A small self-supervised image encoder, trained from scratch: activation hardswish, normuon at rate 0.025.
Rows from block 6 of a small self-supervised image encoder, named by matrix and row number. Each number is 500 + 40 x the weight over its row's rms, rounded and kept within 0 to 999. All counts start at 0. Numbers have three digits each.
Before each channel's rows are labels from the 100 images, of 14848, where the channel reaches its highest value: "peak on" is the class under the peak. Only what is clearly more common there than usual is listed. The data: dashed paths with two dots that lie on the same path or on different ones. In brackets: how many of the 100, against the usual share in percent.
# conv: 3x3 conv (model.blocks.6.conv.weight, 96x96x3x3, each kernel summed), inputs 0-95

peak on: dot (52 vs 0.5)
conv.9:507552506490484473555542543503469545533472544489612521478531497519508508460446496522472531487452514557475525522482479491515519462477452559545444486442420503501585456502479527482582460503445471541547553507484469541493447481409572531502526505506421561448570510532483553562529502534495455547

peak on: dot (54 vs 0.5)
conv.90:523363500488468518536487497499501491573485452489506474470534495472472494483547480499457506474487490497499502455471485480490486481518495493488489489465499494511469497520521503508520513442520546471528544516534456482476495487456501490484513502450321573447505468541695490532511468462511496523

peak on: short path (36 vs 0.3)
conv.63:428514506531470509514470487541494478520436520514518389517513510526562546470507452551500498473473514417520493517520476495466467502451427456495544450539402497527546425554467424514486449448526527545454442522561494483485448458469454495487514557440511577464459534509516550496433480475461530465

peak on: short path (30 vs 0.3)
conv.43:488506493458436536525477496488561500502468411525525504487569458505487493539474482452499502458485442544503448582533533477531549516423479524622562482492439423529472462479468499547546526557515505488463572526511506474487527461488445540464529534513547490425468496457540504558474436580533495512

peak on: short path (26 vs 0.3)
conv.77:578515546453541464508502468521520559460524497474535506525457487502551492504552496503407555485495522551557443458518506514475540526520462533514495495491519484529481554490516508539565491473449492433467561474483485480521592598534484531542397509525552507474493505486519516437549602402465523529

peak on: dot (30 vs 0.5)
conv.52:529491515510436489450456514503508505539502482478510520418510453482470539480448497457471416512434497497497539497537418467448386506543476487536445505535433485494574499536508541544587460485523499552552547502479517470472504494458523588510465483491510616517497552571524554477483492503525461461

peak on: short path (37 vs 0.3)
conv.62:515346510463497511533465513525533486477488466495443457462459519488547518456514489494459516504500466546479454467512546483420521493530477480518529460522513497474419478494537519523602451486484497471505527518495473453505478557492381446459437492475439402476579466509539494507480508470567484513

peak on: short path (46 vs 0.3)
conv.36:464454498455451503474529523529528486566518495463546443426464533428518519491525445495514548482483438504533455519513481485542493511571468466518489530437453530501417538460505491514572498517448499382473484503499440463525509537547552503493549506476407406463518578472508573534489504509551518494